A small audio embedding model, trained from scratch.
Model: arch resnext, activation relu.
Data: trained on simulated sounds of rotating machines with and without faults, 39062 training examples, 59.6 epochs.
Rows from block 7 of a small audio embedding model, named by matrix and row number. Rows with one number belong to one channel. Each number is 128 + 24 x the weight over its row's rms, rounded and kept within 0 to 255. All counts start at 0. After the name is the row's rms in percent of the matrix's.
After each channel's rows are labels from the 100 clips, of 14848, where the channel reaches its highest value: "band" is the frequency band that holds the peak; "top examples" is what is common among them. Only what is clearly more common there than usual is listed. The data: simulated sounds of rotating machines with and without faults. In brackets: how many of the 100, against the usual share in percent.
# convs1: grouped (4 groups) 3x3 conv (model.blocks.7.convs.1.weight, 256x64x3x3, each kernel summed), inputs within the group 0-63
# convs2: expand pointwise conv (model.blocks.7.convs.2.weight, 512x256x1x1, transposed), outputs 0-51

convs1.9 102 [139 129 154 140 111 116 122  99  99 166 105 134 151 137 161 156 121 158 140 119 151 106 143 111 163 138 138 108 118 137 147 104  87 159 179 132 160 153 129 116 104 144  83 150 138  77 120 108 101 132  98 130  99 137 140 121 119 106 160 137  91 160 167 168]
convs2.9 095 [113 100 176 152 149 118 133 149  78 114 121 173 164 133 114 122 150 161  93  97 102  99 144 143 124 117 178 144 122 124 111 141 121  71 134 104 110  57 111  85 119 156 118  99 115 109 126  99 145 102 138 138]
band: 500 to 1000 Hz (36 vs 12.5)
top examples: state: faulty (99 vs 55); electric motor (59 vs 12.5); squeal (55 vs 13.9)

convs1.242 117 [117  94 109 142  94 131 167 113 110 144 110 126 130 142 123 125 144 119 172 120  95 134 132 193 171 149 151 139 123 124  94 132 136 121 156 123 144 110  74 121  87 135 108 124 122 133 124 133 113 157 153 149 136 112  98 170 146 134 112 103 154 182  82 112]
convs2.242 098 [ 94 150 130 137 112 109 145 105 136 126  86 142 102 121 124 129  87 134 145 102  95 121 164 109 158 116 103 138 112  93 131 126 147 116 111 111 149 132 123 115  96 173 132 143 107 145 118 144 115 174  62 143]
band: 500 to 1000 Hz (42 vs 12.5)
top examples: state: faulty (100 vs 55); speed flutter (76 vs 14.1); gearbox (36 vs 12.3)

convs1.107 090 [131  92 115 153 133 148 151 165 100 118 116 126 135 171 120 187 127 160 151 150 100 139 118 147 143 142 113 126 140 131 141 140 151 133 113 152 163 117 113 103  99 150 134  79  98 127 134 136 144 114  94 140  89 145 101 126 162 140  54 150 150 105 152 118]
convs2.107 105 [132 129  85 112 112 126 108 150 152 132 109 160 151 134 138 110  87 129 119 139 138 151 128  85  86 145 120 146 140 151 154  86 115 160 146 142 105 135 165  62 154 112 133 145 125 165 144 128  92  97 108 123]
band: 500 to 1000 Hz (35 vs 12.5); 250 to 500 Hz (30 vs 12.5)
top examples: state: faulty (100 vs 55); rattle (51 vs 13.9); speed flutter (43 vs 14.1)

convs1.227 083 [152 112 135 154 103 134 145 140 124 159 120 109 118  94 188 116 143 154 150 186 149 116 136 111 110 103  90 125 125 110 168 173 163 102 105 133 152 139 149 152 134  91 164 115 158 135 139 150 130  82 117 109 147 128 109 106 114 146 146 121  85 112 139 118]
convs2.227 101 [135 113 123 142 114 114 132 139 126 125 156 118 129 173 134  95 110  99  88 137 106 102  63  85 128 123 106  85 140 102 123 124 126 131 112 146 137 104 167 111 152 172  87 122 133 129  92 136 130  95 119 105]
band: 250 to 500 Hz (57 vs 12.5); 500 to 1000 Hz (38 vs 12.5)
top examples: state: faulty (100 vs 55); rattle (94 vs 13.9); piston engine (34 vs 12.6)

convs1.207 097 [156 120 169 140 133 108 134 171 137 132 115 140 128 105 109 129 111 143 116 127 151 118 114 136  46 161  81 127 113 175 120 138 117 110 140 130 111 127 173  93 122 138 127 156 125 145 135 166 111 140 118  99 138 117 139 123 132 101 177 131 106  99  70 121]
convs2.207 097 [113 142 108 127 121 107 115 136  85  97 110 147 107 129  82 130 100 175 164  98 111 127  88 121 179 140 128 124 121 171 106 147  77 110 152  84 143  93 149  96 110 148 160 132 132 101 101 108 104 132  89 126]
band: 250 to 500 Hz (95 vs 12.5)
top examples: speed flutter (43 vs 14.1); electric motor (40 vs 12.5)

convs1.34 104 [ 94 117 116 127 134  74 133 134 107 113 148 145 106  86 126 127 130  93 112 125 135 139 114 101 108 149 122 139 167  89 145 135 141 112 148 125 119 127 122 114 146 177 179 123 134 121 117 122  85 127 129 164 121 196 128 124 183 118 118  93  82 127 118 103]
convs2.34 097 [114 146 106 119 111  74 121 100 145  98  95  93 157 130 146 157 126 124 144 163 150 152 111 140 193 128 124 143 112 115 130 141 142 147 133  96 136 133 136 132 129 105 148 116 178 130 134 124 131 109 148 133]
band: 250 to 500 Hz (85 vs 12.5)
top examples: speed: fast (61 vs 33.6); speed flutter (58 vs 14.1); gearbox (31 vs 12.3)

convs1.209 096 [142 117 112  91 134 123 139  87 101 113 155 123 123 123 132 162 117 130 103  90 144 142 142 160  91 155  98 117 129 152 114 110 116 115 137 110 118  77 129 187 149 127 110 150  98 126 127 135  81 125 109 151 114 141 103 145 116 142 136  92 186 118 179 157]
convs2.209 101 [127 159  81 125 128 170 120 165 103 153 107 132 148 177 100 107 160 121  58 142 125 121 163 116 149 157 169 103 115 117 112 136 162 149 126  99 123 152 140 123 121 124 162 179 145 143 122 142 104 126 149 166]
band: 500 to 1000 Hz (35 vs 12.5)
top examples: state: faulty (88 vs 55); rattle (50 vs 13.9); squeal (39 vs 13.9); piston engine (30 vs 12.6)

convs1.25 133 [105  98 105 163 172 134 130 127 136  92 135 110 110 131 123 146 173 123 102 121 118 116 138 129  99 117 142 123 127 141 143 149 146 111 163 176 129 118 162 119 125 178 145 134 122  66 115 132  86 124 139 168 161 167 149  98 169 111 128  95 121 120 163 123]
convs2.25 101 [157 104 139 125 102 136 117 109 118 123 110 163 118  98 113 163 120 109 117 109 119  82 116  97 124  98 114 172 109 138 192 171  91 165 145 116 128 120 130  83 160 126 130 132 138  85 108 130 154 135 112 127]
band: 250 to 500 Hz (35 vs 12.5)
top examples: state: faulty (100 vs 55); speed flutter (75 vs 14.1); squeal (48 vs 13.9)

convs1.210 119 [102 117 119  92 153 104 175 148 117 117 140 179 133 144 126 113 108 114 127 121 149  94 103 138 104 110 116 131 112 115 133 131 150 143 142 162 138 151 170 112 111 126 102 114 111 142 158 158 163 133  75 158 124 109 124 124 111 141 118  80 189 125 111 179]
convs2.210 100 [150 116 110 134 173  84 142 181 181 102 152 153 107 175 135 176 110 156 122 148 117 110 157 118 135 142  94 129 135 108 124 139 130 113 108 165 133  77 110 125 149 169 113 149 152 159 117 134  88 126  95 130]
band: 250 to 500 Hz (42 vs 12.5)
top examples: state: faulty (93 vs 55); squeal (55 vs 13.9); speed flutter (49 vs 14.1); electric motor (38 vs 12.5)